config.toml
patch_size = [2, 2]
residual_init = "none"
steps = 5000
Rows from block 5 of a small multi-label image tagger, named by matrix and row number. Rows with one number belong to one neuron. Each number is 200 + 30 x the weight over its row's rms, rounded and kept within 0 to 999. All counts start at 0.
After each neuron's rows are labels from the 100 images, of 14976, where the neuron reaches its highest value: "responds to" is what is common among them. Only what is clearly more common there than usual is listed. The data: dead-leaves pictures: piles of overlapping shapes.
# fc1: MLP up (model.blocks.5.mlp.fc1.weight, 768x128), inputs 0-127
# fc2: MLP down (model.blocks.5.mlp.fc2.weight, 128x768, transposed), outputs 0-127

fc1.394,202,171,218,185,171,214,157,171,229,218,158,168,240,207,147,227,218,217,178,213,193,200,225,270,218,206,159,204,148,191,214,264,159,279,213,214,228,163,171,148,119,233,227,181,236,198,238,195,172,164,161,176,211,179,186,200,229,185,195,205,217,194,162,206,150,224,214,201,224,249,218,211,214,179,195,186,228,178,217,186,199,131,245,208,228,223,197,209,197,182,175,249,203,183,241,214,178,185,186,181,224,213,216,179,188,204,183,226,233,128,253,208,232,221,169,207,239,174,180,201,194,153,215,166,252,153,161,210
fc2.394,197,192,108,252,199,194,168,167,195,217,143,220,182,149,170,155,205,194,165,204,174,230,200,192,244,196,207,242,200,211,149,164,243,261,211,172,200,198,226,209,236,194,235,157,204,241,230,183,185,206,205,217,235,222,221,190,231,198,197,211,195,235,155,254,160,198,237,202,208,158,217,143,201,208,190,184,242,216,160,172,149,214,202,212,232,135,167,149,231,244,261,173,209,188,225,225,251,199,209,180,184,209,172,158,218,178,165,203,227,189,162,239,198,220,168,196,200,238,147,228,226,209,173,205,163,207,206,240
responds to: large pieces; grey; cool

fc1.644,250,199,286,159,146,196,206,239,203,227,192,200,175,216,213,184,190,206,222,198,219,207,175,213,229,160,284,207,206,248,192,210,236,207,206,224,239,256,221,218,201,259,185,194,189,135,200,199,211,169,181,210,187,219,210,192,205,230,177,169,189,185,164,198,168,163,207,175,209,227,189,204,193,155,207,172,135,205,218,224,232,200,187,176,229,157,254,246,221,140,215,183,183,196,247,193,177,239,191,225,203,208,181,170,174,183,167,170,206,213,138,199,239,239,205,214,194,183,173,216,178,106,148,205,212,133,191,192
fc2.644,194,208,191,240,234,216,222,267,228,169,137,163,210,183,235,202,244,206,231,237,201,253,172,165,203,194,205,195,218,187,220,195,241,149,213,177,216,209,166,265,234,225,218,177,236,298,200,148,214,224,203,147,207,218,186,207,195,172,233,225,238,221,151,114,224,219,186,182,223,161,217,258,190,146,209,189,162,194,228,214,199,173,208,182,180,185,184,209,188,216,188,170,227,235,210,188,234,187,235,236,246,218,218,205,126,193,228,192,184,242,196,189,195,183,216,160,198,186,207,222,208,244,153,177,195,188,238,192
responds to: large pieces; earthy

fc1.159,221,194,193,246,210,224,180,178,198,200,191,184,196,229,186,181,165,173,209,165,198,205,216,276,199,170,134,197,207,197,208,155,138,219,223,197,171,182,217,171,205,182,158,199,153,201,168,234,186,155,167,193,191,174,242,182,186,173,190,232,195,262,165,215,216,206,189,207,208,183,183,219,206,241,241,262,241,179,157,154,137,209,178,197,227,215,188,221,172,196,195,243,284,155,213,218,222,186,249,146,207,235,215,211,212,227,201,191,186,196,237,189,237,207,177,226,201,209,243,287,182,266,220,221,225,157,205,157
fc2.159,150,189,188,251,241,150,197,249,271,184,180,197,196,182,168,204,272,166,197,181,187,239,157,225,205,243,181,241,241,175,206,195,163,167,188,137,201,218,173,178,179,195,189,184,148,221,213,225,207,163,176,224,179,202,207,196,190,228,174,196,230,224,201,242,178,179,199,252,206,211,243,175,152,211,188,208,221,198,196,215,203,163,217,180,242,206,147,225,216,211,232,205,242,258,149,179,220,197,231,153,200,173,252,154,156,194,225,208,203,151,192,138,203,219,253,221,166,244,170,229,186,185,160,198,243,178,234,206
responds to: large pieces; grey

fc1.365,236,268,194,210,199,184,211,199,180,192,144,254,198,207,222,216,228,220,193,199,174,189,148,212,213,172,191,198,180,191,189,148,250,196,253,201,161,204,226,179,223,178,228,198,204,188,182,214,203,150,201,215,226,215,150,191,167,240,200,142,195,203,236,194,217,181,191,179,229,198,241,158,245,183,219,167,187,180,184,139,248,275,204,187,173,220,268,178,237,187,227,219,199,166,201,235,178,183,209,219,181,220,140,161,208,132,154,253,211,255,235,250,202,163,169,191,152,207,160,204,202,216,241,172,227,213,159,201
fc2.365,245,232,241,199,181,203,207,235,210,214,158,185,205,187,206,169,247,191,145,159,181,193,168,207,172,188,180,225,202,183,119,225,214,222,178,194,146,231,213,203,211,192,226,185,199,243,186,213,180,169,190,236,177,158,182,162,184,199,200,222,147,172,220,245,186,180,257,197,157,183,228,137,152,182,182,232,184,225,217,204,189,213,215,209,245,206,213,139,194,165,257,219,178,184,244,180,178,212,220,258,185,206,215,215,224,194,198,169,213,226,226,193,183,201,232,196,109,216,213,191,192,246,226,293,188,225,203,266
responds to: shaded; warm; pastel

fc1.687,215,248,164,133,201,163,202,162,176,225,182,158,201,182,211,198,290,225,192,181,211,197,207,178,170,239,199,167,212,210,186,201,241,170,194,153,228,163,172,217,172,201,250,233,190,155,196,182,241,232,207,214,201,253,243,172,239,230,178,196,177,216,227,159,198,225,159,193,226,210,200,219,214,210,175,222,154,218,184,169,189,172,189,208,176,233,196,206,165,141,214,237,161,191,194,160,183,158,189,196,189,187,224,256,166,196,285,201,191,237,244,263,201,225,191,211,222,238,164,226,210,222,249,153,220,137,199,192
fc2.687,220,183,153,185,209,191,191,222,182,218,105,206,200,226,230,207,171,184,204,196,144,174,257,213,241,211,227,201,208,219,221,195,224,172,236,148,192,230,227,220,271,244,144,177,186,188,234,268,181,200,220,188,249,150,204,173,205,165,251,179,229,186,183,199,241,174,239,133,215,240,181,181,147,168,229,200,221,173,155,217,190,227,182,198,172,206,192,207,216,229,181,261,205,202,172,181,218,216,182,205,184,158,190,217,219,190,207,230,180,152,177,206,203,148,200,240,158,193,216,195,170,146,231,264,194,198,204,231
responds to: dark

fc1.479,154,202,230,236,192,212,216,241,210,219,181,208,182,197,154,207,141,202,194,156,186,184,158,232,210,219,201,239,181,199,214,197,105,244,212,286,219,237,233,174,224,173,181,191,181,217,263,219,156,239,184,248,204,157,141,208,180,162,228,177,247,224,167,217,196,202,238,169,197,216,187,206,234,169,184,205,224,174,197,178,225,175,189,186,216,156,201,216,234,226,223,210,205,216,217,204,172,227,245,195,259,232,193,167,231,184,149,195,211,157,144,176,195,151,201,212,201,133,254,211,179,180,176,234,197,213,224,191
fc2.479,160,184,211,202,242,169,182,235,141,208,171,210,193,238,219,218,221,223,202,211,152,146,231,209,219,214,267,222,180,130,235,224,177,199,193,143,245,204,214,175,277,235,192,244,147,169,215,274,232,194,182,231,263,194,205,176,206,197,190,228,243,168,192,174,206,217,213,132,179,198,177,223,236,194,247,175,221,170,175,174,179,208,228,201,198,199,202,213,181,205,202,216,167,201,155,148,208,183,226,153,250,239,235,225,179,175,158,233,204,162,154,194,208,196,191,216,205,199,218,202,188,195,177,239,222,171,210,145
responds to: shaded; vivid

fc1.556,250,185,109,234,232,185,246,197,165,167,258,164,222,247,241,207,184,193,220,190,216,241,219,155,215,207,180,248,154,200,189,209,160,202,226,176,224,223,189,207,189,209,169,228,182,237,191,172,191,201,224,137,163,184,186,171,185,155,218,155,239,228,215,264,213,210,218,200,212,191,237,142,165,236,208,233,190,221,174,257,205,198,245,243,185,212,145,138,208,173,212,193,198,176,216,262,208,253,195,220,206,203,248,187,220,208,171,150,208,185,242,165,179,204,190,199,170,220,204,176,231,208,220,202,177,236,223,169
fc2.556,208,174,148,207,244,132,218,213,153,193,165,208,187,121,249,205,221,174,156,196,223,175,215,136,281,215,163,201,178,237,196,166,178,206,170,195,221,187,172,198,208,211,183,218,210,246,192,175,210,191,211,171,200,157,225,209,219,244,242,177,208,169,219,256,194,235,224,162,204,174,156,190,252,258,223,226,174,220,216,222,210,206,166,216,196,209,195,194,224,166,256,169,234,182,209,194,176,209,155,183,228,193,189,183,217,155,193,284,235,171,191,178,160,201,197,201,143,197,205,203,197,205,262,230,185,217,172,160
responds to: grey; large pieces

fc1.426,202,213,214,215,227,188,217,201,222,254,202,200,207,159,182,160,179,162,211,196,188,206,181,154,234,176,257,249,218,172,208,188,228,166,194,170,244,147,186,176,189,233,228,204,218,168,157,265,192,167,171,208,210,225,189,207,179,234,186,223,213,250,191,210,246,183,190,211,174,188,132,168,194,198,222,277,169,155,171,170,176,190,218,243,214,218,231,159,186,238,131,178,208,218,192,209,228,276,194,141,164,225,216,194,220,234,142,167,222,185,140,232,237,208,193,222,230,159,175,220,208,195,165,205,164,228,226,201
fc2.426,217,151,140,199,159,185,206,231,224,215,197,254,168,204,212,191,246,193,186,187,221,177,194,146,211,210,185,217,231,188,172,208,194,167,153,151,237,184,260,232,134,226,200,135,224,183,180,156,164,188,209,187,235,218,243,189,201,205,224,254,166,182,201,243,224,169,173,193,218,260,199,175,188,185,202,247,197,158,212,199,218,204,133,194,170,175,218,219,178,264,190,178,200,266,264,207,188,178,212,143,240,228,240,165,175,211,252,163,185,197,214,176,210,217,166,191,192,251,181,225,217,180,177,187,187,211,224,222
responds to: cool

fc1.358,143,251,230,221,205,152,187,231,214,224,147,201,182,217,170,230,191,217,149,208,131,185,176,214,186,204,167,224,216,182,191,205,184,196,194,285,211,193,202,179,218,230,210,287,254,212,196,201,201,178,217,253,192,204,144,179,140,226,202,187,252,221,190,233,232,194,224,201,184,205,174,170,216,224,211,203,146,203,204,191,230,205,191,198,206,145,220,210,215,181,212,249,255,221,180,248,186,179,210,213,197,149,207,197,248,184,169,161,200,163,245,141,202,204,189,256,208,177,194,233,205,150,217,171,161,180,141,210
fc2.358,200,184,222,260,268,249,265,172,206,227,166,272,212,194,236,164,279,236,188,194,208,209,192,235,218,191,193,193,215,156,225,246,189,181,171,247,210,185,185,217,207,197,187,178,220,158,173,217,161,170,194,212,235,194,174,170,212,194,216,218,232,309,215,199,187,239,194,191,148,226,173,217,187,190,193,206,163,241,167,180,156,146,201,204,191,220,179,158,182,148,187,213,250,173,173,221,205,185,180,191,192,194,188,214,185,177,197,175,152,205,219,176,200,189,220,208,184,257,171,173,153,189,265,170,196,231,178,205
responds to: shaded; vivid

fc1.185,164,159,226,200,173,180,213,216,216,256,207,204,187,244,160,166,225,178,216,167,176,208,214,207,173,173,236,164,204,182,126,170,228,174,202,192,215,212,215,238,213,201,136,206,226,213,196,167,240,192,205,196,195,222,160,179,196,187,199,199,202,161,193,196,242,165,158,254,134,182,198,197,209,190,179,168,184,196,168,177,152,230,196,198,220,174,150,207,260,165,186,207,274,221,183,152,196,260,271,178,189,210,205,177,215,189,153,241,250,148,178,200,237,199,223,200,218,222,219,215,252,227,137,162,181,225,238,224
fc2.185,251,237,212,204,212,233,220,165,208,191,178,191,197,224,214,229,228,197,196,186,136,235,229,207,159,260,280,207,188,171,193,206,207,217,176,207,172,199,199,196,169,194,237,269,202,235,147,186,182,248,217,189,175,222,174,207,153,186,229,139,161,223,193,183,171,191,230,149,192,182,241,251,234,200,184,245,209,230,211,204,257,182,158,257,110,171,170,169,162,235,159,188,232,181,221,211,216,218,203,196,233,183,248,201,196,182,199,214,187,237,243,189,191,193,271,179,228,176,220,181,193,198,203,184,174,242,200,191
responds to: cool

fc1.59,276,211,104,177,221,255,222,173,191,199,249,209,223,208,191,206,231,164,226,240,249,171,198,203,230,186,202,185,222,204,180,200,264,220,230,113,189,208,201,254,230,176,235,162,186,193,201,185,207,201,189,149,248,208,228,182,208,173,180,203,187,202,206,151,206,171,163,215,178,188,233,210,175,199,282,214,183,215,168,175,215,194,194,217,173,244,213,201,185,191,177,212,158,216,223,249,198,226,197,197,185,201,195,225,160,203,207,221,207,213,204,213,214,129,200,236,132,287,189,197,165,244,193,184,205,169,186,199
fc2.59,170,173,203,181,286,236,232,189,189,231,199,220,152,187,200,177,244,213,203,200,182,192,233,247,251,182,220,224,237,153,176,248,220,163,159,159,221,218,198,191,201,233,235,248,191,226,194,190,177,151,222,247,210,147,240,197,166,246,198,196,245,252,175,185,201,167,199,199,136,205,208,178,201,247,180,180,196,174,190,215,157,202,192,208,253,172,199,150,168,159,243,235,205,153,145,176,221,178,201,234,222,179,184,222,174,247,157,204,187,215,216,212,187,249,210,226,201,227,200,154,203,199,194,212,201,141,156,161
responds to: dark; large pieces; textured

fc1.81,197,170,228,192,195,213,255,202,196,181,202,164,241,192,223,185,258,167,167,204,174,222,170,188,214,186,187,212,182,192,185,154,246,161,176,137,222,140,210,244,232,146,206,182,167,227,188,144,181,221,251,214,187,143,173,167,272,265,177,175,210,177,203,197,146,223,204,228,174,193,226,220,193,192,193,189,188,210,203,201,195,147,190,227,156,179,188,220,213,203,175,171,176,196,179,261,231,206,191,218,203,141,225,173,157,239,228,243,174,222,239,198,244,200,165,189,173,213,216,213,207,295,179,168,188,172,200,221
fc2.81,205,250,175,211,219,207,225,200,180,224,193,201,176,163,227,195,231,204,187,233,226,238,196,154,234,228,207,151,182,192,219,241,238,215,186,186,222,191,201,202,227,156,194,247,189,245,206,191,197,196,185,160,220,215,200,177,144,209,198,241,228,160,203,166,187,182,237,247,234,181,247,233,203,214,99,176,184,274,224,208,202,198,176,143,226,185,139,231,187,203,187,175,210,242,231,244,185,158,144,147,217,191,216,188,224,207,212,167,208,210,193,160,157,254,162,153,176,228,205,147,229,203,146,186,239,198,172,208
responds to: warm; mixed sizes

fc1.616,194,206,189,185,179,199,200,180,228,183,164,198,173,241,185,176,174,203,207,173,166,220,239,182,207,195,206,179,178,247,246,211,196,190,218,173,192,219,231,164,227,244,201,223,163,223,214,203,189,207,250,190,217,193,194,157,177,142,183,173,175,219,151,250,252,230,173,206,242,273,189,195,233,106,205,197,211,205,177,263,177,201,208,215,182,225,242,297,174,191,206,213,191,159,190,163,161,191,240,205,146,188,162,231,247,105,225,216,179,201,197,198,245,210,212,197,170,201,179,177,227,209,243,171,211,177,211,197
fc2.616,200,181,194,213,179,188,190,192,214,250,162,185,194,217,150,200,186,240,195,253,153,177,129,228,176,205,228,223,213,171,263,241,193,203,247,219,214,248,178,196,185,146,149,204,183,197,200,174,191,187,193,189,210,185,141,192,181,218,222,252,158,188,143,250,170,243,248,196,246,181,211,187,184,213,153,173,239,207,171,164,158,186,180,218,229,178,190,210,207,201,183,225,229,210,183,204,194,211,102,211,188,193,216,193,223,210,248,246,235,168,200,235,229,199,191,228,209,168,239,193,214,188,303,208,214,189,216,175
responds to: grey

fc1.666,179,252,237,236,253,170,209,192,200,189,185,190,203,101,180,185,157,203,175,236,202,145,197,196,212,186,194,221,171,167,264,227,180,156,194,226,269,178,189,215,169,194,204,178,143,190,198,212,191,209,200,209,223,172,191,217,191,222,155,241,220,219,143,222,232,217,148,204,201,174,159,239,169,195,249,226,191,215,232,180,264,179,218,245,232,140,228,173,156,231,180,187,174,199,231,210,248,218,164,211,219,161,183,200,212,207,203,229,208,250,175,223,214,179,146,229,237,198,180,242,184,227,247,226,223,213,216,218
fc2.666,238,206,244,211,191,184,190,234,182,123,191,233,181,227,194,230,210,184,199,237,214,190,229,220,202,275,253,187,205,181,182,183,194,181,181,193,249,240,180,232,214,186,161,176,172,207,183,168,148,214,210,159,222,233,213,238,189,215,195,208,133,214,232,216,193,113,248,174,153,232,229,179,168,163,165,219,237,211,200,208,203,178,174,151,173,243,182,201,221,268,211,186,236,255,216,188,239,222,208,239,199,214,213,184,167,174,265,160,165,210,200,150,205,203,179,182,214,192,177,182,246,145,169,202,196,232,181,214
responds to: cool; large pieces

fc1.143,210,234,143,153,188,162,208,191,141,242,199,149,230,195,225,193,238,164,218,224,199,156,221,145,151,180,173,224,205,215,241,175,256,174,217,176,198,156,177,215,184,225,262,197,223,187,243,218,196,176,181,196,208,217,211,190,172,246,188,196,124,198,174,165,185,175,170,210,237,218,202,221,187,214,236,221,199,168,291,230,181,224,141,192,173,208,195,184,179,184,186,183,267,209,180,224,230,226,171,209,132,188,239,208,162,222,201,195,221,210,210,241,210,206,199,202,238,212,173,183,210,262,229,157,223,182,249,190
fc2.143,191,204,141,240,186,184,176,190,225,139,215,215,219,242,249,207,158,230,194,212,221,220,163,251,223,178,206,185,227,184,200,225,153,241,194,195,207,259,168,183,159,199,212,195,184,163,193,198,261,174,240,169,184,219,253,173,251,200,197,188,246,179,215,267,186,170,239,253,200,167,213,193,234,210,197,223,203,210,173,176,210,200,235,206,178,173,169,165,204,178,153,230,128,156,226,244,176,202,207,185,262,209,142,222,239,217,183,188,203,228,224,231,162,180,164,193,225,227,193,213,121,167,207,196,206,187,163,181
responds to: large pieces; pastel

fc1.238,235,222,165,159,201,169,214,232,222,194,185,222,186,204,179,194,203,234,248,172,262,200,207,223,196,186,141,233,226,225,234,168,178,186,196,175,186,197,229,235,155,173,279,151,220,223,194,209,192,209,135,184,210,210,229,229,179,245,147,219,158,226,191,179,220,215,197,250,164,193,218,220,176,201,196,191,154,221,221,220,189,164,151,169,259,223,191,174,168,244,177,184,194,241,213,223,223,215,129,201,190,210,206,161,233,159,130,189,230,229,217,186,179,204,172,211,227,204,150,171,210,226,251,130,200,201,235,233
fc2.238,157,213,196,183,197,192,188,232,175,159,241,236,159,209,262,237,179,206,186,186,229,155,240,194,215,226,209,219,198,222,241,218,195,223,228,262,200,186,219,169,204,199,195,238,201,203,309,216,241,158,211,228,211,180,207,196,171,242,155,144,198,201,197,231,198,182,177,197,171,258,237,180,242,184,211,184,208,173,209,179,220,175,158,223,178,166,155,233,205,189,188,173,201,149,187,208,214,199,208,209,176,200,150,205,234,239,212,263,185,193,200,189,146,174,246,234,201,197,170,162,138,178,169,242,242,158,149,173
responds to: shaded; earthy

fc1.49,201,210,259,218,173,156,280,252,266,200,201,222,201,134,191,169,198,208,190,183,266,203,185,203,187,185,226,193,226,196,229,220,163,200,177,272,182,213,217,182,180,208,195,181,252,169,162,210,153,158,161,245,159,173,211,178,190,203,201,196,177,176,156,169,189,274,222,176,213,198,166,206,226,218,169,199,197,179,191,214,186,179,138,240,209,235,195,192,210,174,215,195,173,228,195,194,176,216,136,264,147,173,211,180,231,211,225,240,231,239,208,169,163,170,179,183,231,215,192,219,164,166,240,217,210,212,218,245
fc2.49,228,188,237,212,227,219,259,175,179,216,180,236,183,215,199,196,139,199,211,190,204,253,180,164,247,149,171,218,227,191,195,210,226,194,175,157,207,184,245,162,141,198,178,220,192,229,271,176,213,210,230,172,146,210,179,209,243,187,147,213,179,201,198,241,220,135,197,237,190,239,210,197,213,190,217,199,245,215,202,212,241,128,180,209,148,221,130,211,136,168,201,211,148,192,199,190,206,223,176,182,201,152,163,223,235,229,214,196,238,192,207,216,241,172,171,209,235,174,220,198,207,194,153,277,202,207,191,175
responds to: warm; shaded

fc1.32,160,219,175,245,186,225,195,261,180,211,198,195,247,240,212,201,242,173,141,172,161,204,142,230,239,175,190,185,174,210,186,210,173,262,125,206,209,198,188,168,200,182,201,235,176,173,207,149,208,214,219,180,221,225,210,217,268,179,190,203,229,158,214,243,231,176,200,267,204,175,202,213,204,177,194,185,189,253,201,198,231,177,241,193,191,198,184,207,260,148,192,208,203,104,175,213,170,202,238,160,218,198,184,225,185,155,163,174,145,169,186,218,193,194,210,213,155,239,216,214,157,205,195,175,172,166,205,144
fc2.32,221,167,184,236,193,150,182,203,213,173,137,179,163,188,229,140,225,228,224,218,161,227,161,169,221,240,246,211,244,160,244,197,145,193,198,177,179,200,190,205,221,203,235,145,250,188,241,229,212,157,179,200,191,172,220,182,200,163,217,162,254,269,183,195,210,209,181,242,194,171,242,174,174,192,185,250,176,182,224,209,223,149,246,133,186,169,186,212,160,224,195,221,231,205,211,189,179,189,198,186,179,138,167,216,166,208,240,189,213,174,225,158,184,251,247,211,206,172,205,182,178,142,154,184,227,219,211,200
responds to: large pieces; vivid

fc1.94,243,218,165,148,234,158,205,252,184,197,199,218,217,241,232,210,232,263,231,171,201,182,185,170,217,218,149,180,216,223,253,203,164,207,175,176,205,163,188,222,202,248,243,113,241,169,174,200,243,180,214,244,163,229,245,181,253,253,175,181,158,196,190,213,219,179,229,237,168,185,171,186,166,200,164,240,203,191,166,179,186,202,272,190,217,240,186,168,187,216,170,250,251,188,212,214,183,222,157,208,179,180,219,198,170,205,161,214,231,246,209,178,187,219,193,232,161,217,174,159,174,198,180,198,189,171,161,170
fc2.94,149,183,219,143,214,229,215,233,154,213,221,193,175,235,182,201,237,165,186,211,224,164,204,221,215,226,247,227,222,170,202,227,157,243,172,182,237,150,229,148,249,219,169,266,196,162,250,211,232,210,230,239,218,175,213,207,223,204,235,222,242,193,202,229,199,175,194,181,162,194,223,191,244,205,268,200,221,163,156,150,240,176,202,178,171,189,218,210,188,202,229,199,165,190,112,186,196,159,250,197,238,172,148,221,196,226,175,203,187,161,207,206,193,190,193,231,219,194,184,169,179,215,149,260,149,184,181,190
responds to: dark

fc1.713,190,193,212,217,171,137,202,195,162,270,270,166,191,163,177,218,200,221,211,163,218,200,217,210,177,220,229,174,200,223,243,205,259,231,137,175,230,208,166,186,246,186,229,223,174,266,203,156,225,163,202,239,228,225,161,238,221,197,164,164,210,180,215,207,202,161,164,183,233,171,192,198,199,175,162,141,174,163,178,171,218,203,187,214,226,143,156,215,196,224,274,186,228,216,208,219,186,197,200,209,153,212,209,165,231,185,148,181,239,173,183,261,236,249,218,201,200,202,217,237,197,181,194,251,182,165,185,217
fc2.713,276,200,198,185,231,204,203,183,205,239,197,251,206,204,123,219,170,214,233,230,199,207,212,219,194,205,252,243,228,211,245,217,213,176,160,186,225,218,216,164,224,227,253,202,200,239,151,194,179,217,206,181,173,255,209,215,195,161,185,208,163,246,191,160,221,157,194,187,199,177,186,162,179,207,132,174,142,219,210,176,178,178,182,190,189,217,155,206,166,228,199,206,269,216,239,198,205,181,128,224,229,205,183,180,223,186,194,187,259,188,215,175,239,224,230,125,164,222,205,234,182,200,211,112,184,192,197,192
responds to: shaded; dark; warm

fc1.72,257,161,210,221,201,170,199,201,230,150,195,189,196,228,165,196,269,210,211,135,167,238,236,224,215,230,187,207,185,227,211,226,181,209,196,196,215,199,154,228,247,200,184,158,171,201,165,210,206,212,183,169,215,186,237,208,203,162,230,187,168,200,160,202,172,226,194,189,236,230,207,225,163,154,181,146,231,187,230,184,270,207,287,145,225,209,263,207,171,256,208,241,196,202,194,197,191,195,213,138,201,237,192,166,216,160,217,158,193,240,160,182,233,235,251,161,152,192,198,209,190,156,226,185,205,155,173,196
fc2.72,189,213,281,149,164,204,238,204,182,160,216,214,176,201,211,235,167,181,192,234,209,195,155,199,219,210,181,183,201,225,173,155,236,189,253,185,191,185,213,214,193,219,203,232,184,179,218,189,257,173,186,202,178,199,156,231,206,218,144,247,179,203,244,188,197,190,194,199,206,192,194,193,206,205,260,266,124,220,187,187,197,176,125,262,187,236,173,198,212,184,172,209,130,181,234,201,237,175,249,208,212,232,177,266,246,166,202,198,166,212,214,199,167,180,159,223,297,200,195,178,198,161,207,189,180,192,190,211
responds to: pastel; shaded

fc1.12,245,209,120,220,174,218,180,189,170,219,215,177,189,209,211,202,115,157,212,196,189,170,217,183,195,139,201,227,198,245,246,224,155,211,205,152,152,214,184,193,194,194,223,202,214,242,241,132,194,216,200,160,193,195,221,168,207,247,201,264,151,153,208,215,203,166,204,243,185,195,176,170,213,210,248,207,228,187,234,196,224,209,187,177,154,155,194,171,202,185,210,172,175,238,275,259,182,225,199,230,191,213,179,234,149,194,201,227,233,122,224,238,232,201,202,186,216,189,233,186,197,260,183,195,197,211,209,189
fc2.12,223,175,222,192,201,188,209,197,187,150,213,281,199,213,149,202,186,154,192,136,225,237,213,237,222,206,212,186,195,262,234,191,122,227,190,184,179,212,185,206,211,154,220,141,205,225,187,162,137,218,184,166,214,233,190,223,247,204,177,194,181,205,267,216,225,251,217,218,189,188,220,220,186,203,229,208,178,186,168,180,218,196,219,178,204,158,274,222,232,182,161,161,175,224,188,186,204,153,188,230,203,196,217,220,146,163,148,244,205,269,140,164,219,172,240,203,166,241,198,223,221,217,206,189,185,205,215,211
responds to: dark; large pieces

fc1.638,212,204,231,212,185,210,234,192,285,173,219,150,230,215,176,230,246,222,238,192,172,199,230,206,204,228,173,210,181,263,161,189,227,186,231,208,183,229,193,196,201,188,206,260,160,210,239,213,210,210,192,239,153,135,138,250,187,218,209,183,204,150,244,127,203,206,226,200,208,161,192,173,203,205,212,228,187,199,278,175,141,131,238,192,163,174,134,154,159,171,221,222,203,224,201,194,196,230,190,201,216,166,171,209,202,197,206,174,202,194,195,224,242,193,223,205,167,208,208,185,172,195,166,187,147,172,152,211
fc2.638,196,191,153,201,231,224,207,182,198,238,146,151,226,211,176,142,235,197,228,200,173,248,238,189,267,190,188,207,183,230,194,239,215,181,181,207,184,229,205,153,241,158,200,221,235,243,183,190,227,160,145,211,131,194,173,203,188,187,201,195,221,242,213,194,146,212,270,204,219,214,233,207,190,250,145,183,152,242,199,212,195,196,242,133,220,202,199,158,173,212,271,167,178,187,177,206,207,209,168,241,229,165,162,191,206,268,220,188,184,216,179,210,199,207,203,186,130,187,230,180,179,221,199,211,215,249,183,190
responds to: shaded; earthy

fc1.89,194,189,197,165,211,243,232,222,178,192,200,165,192,198,221,169,194,187,222,213,247,186,217,192,170,202,292,190,179,181,193,142,290,191,174,161,203,212,205,202,160,202,198,179,175,183,156,169,228,175,231,194,230,214,254,215,218,205,163,260,146,188,194,154,178,136,170,212,165,180,226,180,173,220,239,228,199,215,247,251,160,212,222,239,201,229,187,264,186,209,168,156,187,207,215,208,192,222,230,210,166,208,205,226,143,168,224,251,234,221,170,213,227,182,184,142,168,240,186,228,198,216,146,231,227,187,190,217
fc2.89,172,242,208,161,224,221,225,241,184,232,196,233,161,181,136,149,235,200,184,141,232,211,212,234,199,188,198,202,173,166,209,187,197,185,185,226,216,181,176,215,210,236,209,195,200,186,173,188,230,244,174,168,176,206,210,197,245,144,251,233,242,210,152,226,176,223,205,232,228,194,207,248,271,197,167,173,148,173,147,147,208,183,193,205,199,185,205,215,185,195,245,242,190,187,150,228,152,212,148,252,223,172,164,219,211,233,201,227,192,219,182,242,204,196,269,233,183,244,201,172,199,220,191,138,159,210,246,167
responds to: dark

fc1.218,143,148,204,176,210,215,222,223,188,182,193,235,187,199,209,246,173,193,156,176,207,188,223,166,227,219,176,251,207,166,241,208,159,230,195,223,198,202,260,200,240,221,135,212,245,197,213,238,192,231,162,226,198,195,250,165,223,142,170,213,156,233,139,196,188,258,202,195,213,155,200,198,208,202,251,248,218,197,238,211,220,171,166,212,222,189,193,198,188,230,206,195,198,233,216,199,141,200,165,171,206,266,204,213,245,188,218,161,250,217,160,177,149,151,217,197,186,164,144,159,161,258,220,181,190,208,228,187
fc2.218,166,211,200,230,183,185,190,213,251,248,212,229,142,164,179,188,223,188,231,225,211,228,169,204,154,156,228,242,183,173,194,180,226,188,162,233,275,177,239,196,184,171,176,258,256,262,147,196,171,183,223,248,229,150,225,208,179,217,197,231,228,209,175,157,246,180,167,206,131,243,229,194,208,209,173,174,191,236,217,222,150,209,238,196,233,244,206,220,187,209,226,158,217,211,168,186,154,181,190,221,179,211,181,161,165,215,178,196,227,146,193,153,224,177,229,217,145,208,216,227,207,213,164,184,155,216,210,201
responds to: shaded; dark; warm